Weights of a small masked image model.
Training: soap at rate 0.0018, 17900 steps, batches of 256.
Rows from block 4 of the encoder of a small masked image model, named by matrix and row number. Rows with one number belong to one neuron. Each number is 50 + 12 x the weight over its row's rms, rounded and kept within 0 to 99. All counts start at 0. After the name is the row's rms in percent of the matrix's.
Before each neuron's rows are labels from the 100 images, of 14848, where the neuron reaches its highest value: "strongest on" is what is common among them. Only what is clearly more common there than usual is listed. The data: made-up ball-and-stick molecule models.
# fc1: MLP up (encoder.blocks.4.mlp.fc1.weight, 1024x256), inputs 0-127
# fc2: MLP down (encoder.blocks.4.mlp.fc2.weight, 256x1024, transposed), outputs 0-127

strongest on: dark backdrop; space-filling
fc1.291 109:65 56 63 46 21 52 64 56 42 17 42 42 38 39 32 52 54 54 42 64 39 27 51 51 58 47 46 64 65 43 39 65 78 46 67 30 65 61 49 50 57 45 54 53 30 23 44 58 46 39 82 44 44 52 39 50 38 43 62 47 47 65 46 50 60 25 46 55 65 48 53 31 57 52 61 67 47 33 61 39 50 27 61 67 50 37 66 49 57 61 33 49 44 29 59 52 54 69 40 50 43 49 62 26 51 39 51 33 73 63 48 44 47 58 60 51 76 56 37 40 48 38 62 46 61 61 38 47
fc2.291 086:23 43 39 37 69 45 51 55 61 70 66 45 55 66 70 60 42 43 55 33 51 71 67 53 29 44 55 52 53 59 60 34 21 52 44 58 44 55 54 40 32 52 51 45 66 69 60 68 62 66 30 59 60 32 51 41 56 60 51 43 57 50 49 47 50 57 59 47 43 48 36 61 46 43 31 49 60 63 35 58 54 80 34 53 49 73 30 57 42 66 66 44 54 74 42 33 47 39 54 44 65 52 42 88 34 48 28 66 18 46 44 51 48 36 50 58 40 52 58 59 60 37 52 41 39 48 62 55

strongest on: space-filling; balls: four
fc1.728 107:45 45 42 33 65 78 62 51 64 60 49 52 52 56 59 42 42 49 58 41 44 48 57 28 49 47 17 48 28 34 55 39 58 51 41 63 23 23 54 62 56 26 41 60 40 49 54 64 78 24 69 49 42 44 74 64 44 66 65 55 68 64 54 40 52 58 38 48 28 41 37 21 48 65 51 68 54 58 28 62 39 44 56 57 37 49 60 59 65 53 59 52 52 41 62 61 65 80 45 34 35 61 49 31 60 57 68 38 61 56 23 47 38 60 40 37 41 70 46 82 40 38 52 54 48 58 34 41
fc2.728 102:53 49 52 33 23 58 53 28 51 65 71 52 51 54 62 44 61 69 51 60 32 51 59 56 52 24 84 34 46 34 60 46 43 52 51 54 47 55 45 52 31 64 64 34 49 52 57 52 57 49 39 64 45 60 48 54 53 32 34 48 48 41 61 47 53 52 67 63 70 68 43 65 42 45 51 49 49 51 63 40 60 59 72 63 47 45 47 41 66 43 53 37 31 49 50 69 34 22 47 46 68 50 73 65 37 56 25 60 57 45 64 54 53 57 46 37 60 35 50 35 65 60 54 48 65 51 56 70

strongest on: yellow ball
fc1.762 117:49 60 60 40 41 53 42 45 60 57 44 65 37 80 41 47 66 60 45 62 74 53 51 41 60 48 71 42 59 52 44 64 64 49 39 42 31 32 50 55 42 46 64 63 66 43 52 42 67 48 41 70 52 51 64 47 50 69 43 59 46 54 61 59 63 27 53 43 51 53 53 34 34 67 56 41 45 42 46 46 63 73 69 77 47 67 47 61 67 42 64 68 63 57 32 37 42 50 69 52 25 51 57 38 41 21 86 68 61 55 51 65 39 62 60 38 71 57 74 64 39 41 35 71 47 58 39 45
fc2.762 136:48 55 52 56 46 44 59 50 58 51 56 45 63 55 60 48 58 42 33 40 60 56 62 56 60 50 56 53 40 71 46 49 48 57 45 56 43 42 75 27 65 52 36 55 44 66 59 54 55 56 44 35 71 51 36 44 45 45 45 52 37 53 53 20 35 57 70 40 37 72 49 58 68 45 49 60 57 58 49 45 51 68 45 31 69 53 55 42 33 59 44 39 29 51 56 38 52 51 12 58 38 67 28 60 33 57 36 43 22 42 52 44 52 37 57 49 45 56 38 39 46 45 48 41 57 31 58 44

strongest on: yellow ball
fc1.61 115:34 46 42 60 42 71 44 60 68 46 57 45 56 46 68 46 54 53 50 27 57 40 72 45 50 59 51 47 62 68 65 47 48 35 58 50 39 37 47 45 41 42 71 25 52 44 52 39 54 47 66 57 34 50 57 45 39 50 37 65 31 52 49 50 48 40 51 65 58 57 58 45 58 26 59 45 45 51 42 65 44 61 55 62 38 54 52 58 61 49 62 26 37 50 22 59 54 64 41 67 57 60 67 43 57 49 44 51 50 61 50 60 63 60 43 57 58 49 42 68 51 48 52 56 35 53 47 37
fc2.61 101:65 41 71 49 51 42 48 38 37 52 47 54 53 52 59 74 50 46 62 52 41 75 12 57 47 44 61 51 43 27 67 31 47 53 62 42 51 60 60 57 52 46 39 47 45 68 46 51 55 57 49 45 65 34 41 37 64 53 51 35 63 57 59 52 43 53 35 41 61 58 51 64 33 66 58 53 75 60 34 43 66 55 36 45 52 50 69 39 49 75 43 58 59 77 60 38 57 37 54 25 47 49 42 61 65 47 42 51 55 34 45 67 22 40 47 57 53 43 68 53 54 53 38 41 49 48 48 58

strongest on: dark backdrop; small balls on sticks
fc1.479 094:55 28 56 39 50 72 46 43 54 42 73 56 45 32 57 52 60 40 39 44 65 57 41 62 88 48 49 76 44 48 54 42 44 50 78 56 62 44 33 46 56 54 34 33 46 44 39 31 56 41 52 28 57 33 60 58 44 52 46 43 44 64 35 34 49 29 66 46 36 49 59 35 54 54 23 55 44 36 47 46 53 52 56 31 51 49 21 55 40 41 51 44 60 57 51 63 55 54 31 57 69 65 47 45 77 45 56 29 51 36 62 44 39 52 38 32 68 63 65 45 38 48 69 60 43 47 69 66
fc2.479 078:57 67 51 49 38 23 67 53 49 58 45 39 68 64 44 43 39 59 58 55 41 49 41 30 18 48 57 37 65 56 56 42 64 49 35 37 63 52 83 49 48 47 54 66 61 55 75 52 48 60 55 59 47 49 45 41 50 34 59 70 52 43 57 63 27 50 36 53 68 46 40 63 59 35 66 45 59 68 50 49 51 42 42 75 68 42 62 47 56 71 45 56 41 38 39 29 53 58 66 40 22 51 53 56 37 48 47 68 63 67 47 64 44 49 56 70 42 29 43 45 64 43 40 26 60 48 37 37

strongest on: yellow ball
fc1.253 129:60 30 58 47 48 49 63 50 78 66 79 51 41 78 53 36 48 50 59 48 70 53 35 45 50 55 47 61 30 55 35 34 59 44 51 45 39 22 47 50 63 54 65 49 45 71 44 59 45 62 55 48 58 54 56 41 37 62 48 34 63 28 44 53 54 48 37 63 58 76 58 44 57 38 55 39 57 55 52 57 44 57 67 50 46 37 44 34 38 79 36 52 68 52 43 42 74 35 70 36 57 42 66 38 56 26 55 45 49 31 57 33 41 57 63 48 68 32 44 41 60 61 46 60 32 47 44 47
fc2.253 153:36 64 48 62 48 58 37 48 37 35 11 57 57 36 46 41 54 44 41 63 29 52 62 54 49 43 48 44 65 44 62 59 31 58 45 36 69 68 40 51 44 50 41 45 46 23 61 31 53 42 34 53 24 33 51 56 52 33 63 57 32 66 51 37 46 64 53 44 38 37 51 45 48 51 51 64 44 41 44 54 57 47 42 51 60 47 58 60 49 20 52 49 37 55 48 56 34 39 24 59 28 45 42 51 49 76 45 61 44 64 49 67 67 38 49 48 37 69 44 50 46 54 63 56 60 58 35 65

strongest on: dark backdrop
fc1.130 107:54 47 49 52 47 50 47 58 44 54 40 68 56 48 43 67 56 36 27 50 43 50 53 50 65 45 68 56 48 61 48 72 53 66 61 30 62 35 50 50 52 29 50 45 61 39 67 68 75 46 45 34 60 34 53 51 40 50 57 43 73 68 54 55 39 41 35 43 65 56 53 54 61 35 40 51 53 29 47 58 49 46 74 57 40 40 51 39 59 52 64 57 46 46 33 48 69 65 40 32 41 29 67 57 58 40 58 53 63 46 49 26 52 46 32 55 59 40 34 58 29 38 48 45 44 48 43 68
fc2.130 096:50 50 19 32 60 61 74 38 52 34 54 13 65 54 54 35 49 64 69 58 57 64 51 45 47 49 27 47 62 37 50 25 50 48 41 59 50 52 36 45 56 51 52 45 46 50 33 47 26 55 73 76 51 62 52 64 57 32 16 58 43 35 48 57 49 49 54 61 33 51 29 57 50 43 48 43 42 73 51 57 48 48 24 54 52 58 52 45 28 32 52 55 52 62 59 48 37 50 50 59 50 65 51 48 38 59 35 50 40 44 40 67 71 67 60 32 59 38 48 29 60 56 67 65 47 49 61 29

strongest on: small balls on sticks
fc1.474 116:54 49 48 46 60 72 41 47 54 56 65 59 62 18 17 33 47 43 61 48 36 59 47 40 48 65 64 61 58 61 56 66 50 57 56 61 56 39 69 39 43 50 57 52 40 64 41 48 41 55 41 56 42 64 53 53 57 42 62 66 62 46 62 37 42 60 50 38 39 52 50 47 61 43 68 61 78 21 69 45 45 50 39 40 47 64 31 55 50 64 43 69 34 42 42 54 57 45 34 18 61 44 58 49 40 38 44 35 49 25 41 47 36 59 48 41 43 54 51 52 45 29 47 21 55 67 57 19
fc2.474 111:42 22 57 65 67 46 71 28 39 28 55 51 50 46 42 72 62 76 33 48 64 67 43 50 42 63 42 68 56 48 52 35 42 25 56 49 66 56 28 46 56 69 42 34 62 52 54 52 52 72 59 44 61 65 51 46 56 38 38 57 49 72 78 24 39 42 45 61 59 50 45 50 44 35 44 39 68 46 27 46 31 45 51 32 69 66 57 56 57 54 51 68 53 70 31 26 55 50 51 52 46 46 45 55 58 45 40 45 13 39 43 48 58 49 63 56 39 58 46 54 48 47 40 68 32 43 46 68

strongest on: small balls on sticks
fc1.485 032:66 65 56 56 40 52 45 51 35 45 23 47 46 73 32 49 55 68 33 70 51 49 52 63 32 40 38 48 61 38 47 55 62 47 37 60 52 60 49 61 50 65 45 54 34 45 40 46 48 60 61 62 62 41 47 60 53 58 74 70 61 46 48 49 51 79 44 46 48 37 54 80 52 59 43 38 49 37 47 58 40 56 59 56 63 34 60 59 68 41 50 49 36 67 53 46 50 74 45 47 51 62 35 52 32 54 41 55 57 42 24 72 63 44 59 68 66 47 44 46 62 53 24 57 25 44 42 56
fc2.485 031:45 50 30 48 59 62 57 59 52 59 68 52 59 49 67 63 52 47 53 35 59 40 50 35 70 66 50 42 38 57 51 44 42 78 51 52 34 41 70 43 36 28 54 58 54 56 62 54 43 45 42 34 56 58 63 34 54 56 24 50 47 56 30 68 53 43 44 42 54 73 56 41 57 60 58 56 52 69 60 41 64 43 44 41 35 85 54 72 46 51 49 38 70 21 50 58 39 42 50 59 48 21 66 55 56 57 58 55 42 56 70 37 47 58 45 28 37 49 41 58 56 47 61 63 56 60 65 61

strongest on: space-filling; dark backdrop
fc1.204 111:65 45 61 50 55 26 63 56 70 73 44 21 46 57 57 60 87 50 49 51 57 40 45 49 59 48 34 43 75 41 38 62 59 56 39 45 54 19 58 73 59 45 60 32 55 52 57 44 35 36 58 31 63 65 50 44 61 81 71 45 63 50 32 52 43 60 55 63 47 55 63 31 40 43 37 38 29 41 59 58 26 54 35 45 62 46 20 70 65 51 51 46 47 57 26 44 59 48 41 51 31 38 50 47 68 48 49 42 31 54 45 46 45 14 48 67 70 47 62 55 58 32 54 33 76 52 53 39
fc2.204 128:56 45 61 52 45 44 46 43 44 49 59 88 51 48 55 37 61 55 41 54 52 38 43 45 43 53 48 39 46 37 36 53 35 48 42 50 28 63 55 53 59 52 54 65 49 62 59 50 42 36 19 55 56 55 24 45 66 35 25 44 60 69 53 41 32 42 45 55 61 45 29 61 67 41 45 47 62 35 63 53 54 44 45 44 49 40 52 44 46 66 45 55 53 68 63 36 31 73 66 49 68 47 45 44 34 55 46 52 53 67 36 35 37 61 47 46 41 38 58 59 48 48 36 38 20 41 42 52

strongest on: dark backdrop
fc1.445 125:73 58 34 55 49 44 61 60 56 50 48 39 50 39 22 45 56 48 52 53 40 43 50 57 53 84 43 50 66 37 42 30 68 57 49 31 55 31 68 50 55 67 47 52 25 43 16 65 51 44 45 30 35 42 48 34 48 54 52 31 73 29 52 47 40 55 31 46 36 51 56 33 50 60 45 47 49 48 58 40 48 66 68 42 56 62 57 67 22 47 32 66 48 54 62 36 61 40 57 56 51 64 44 50 63 41 47 55 48 47 57 37 80 47 48 51 44 72 46 33 56 28 67 51 65 38 27 55
fc2.445 124:53 51 55 52 45 49 61 51 38 64 39 47 40 67 55 75 55 65 36 45 34 67 44 55 58 56 57 56 53 60 56 35 36 65 53 41 51 58 66 73 38 73 51 42 47 60 39 33 50 50 45 50 77 33 51 21 42 64 48 63 46 38 59 47 45 47 34 58 01 68 30 60 69 84 55 61 35 46 68 64 51 72 46 45 66 59 27 47 48 56 46 37 46 59 51 43 63 59 50 63 54 56 43 52 42 66 63 51 24 47 60 51 57 66 62 42 56 48 42 69 50 51 49 45 54 55 54 59

strongest on: space-filling
fc1.150 073:60 77 45 40 47 33 41 60 54 45 31 20 80 57 62 60 43 41 52 56 53 28 55 40 29 52 41 58 23 38 50 55 44 60 56 52 51 46 39 55 46 33 38 51 52 39 40 30 47 50 49 49 62 47 61 50 54 45 46 56 44 47 40 38 54 20 44 47 40 60 59 61 42 70 45 43 31 51 40 53 40 58 40 49 61 41 39 57 38 55 62 66 52 61 91 38 58 54 26 37 58 64 60 59 70 43 54 30 44 52 57 51 35 55 81 57 43 49 66 59 30 64 67 41 63 56 34 31
fc2.150 066:41 37 59 55 63 62 57 33 60 58 63 74 22 48 30 49 41 50 47 36 43 66 28 65 70 48 55 50 69 64 45 33 46 43 50 43 53 60 54 39 39 61 66 69 47 58 56 67 66 50 54 52 26 65 57 53 44 62 46 44 64 58 49 59 48 64 61 45 49 45 28 30 47 29 51 51 72 51 50 66 60 42 66 51 31 61 52 59 71 43 45 38 47 42 10 43 36 52 82 58 29 29 44 41 33 65 53 63 53 51 47 46 60 43 12 39 52 53 39 57 49 38 40 51 39 49 71 59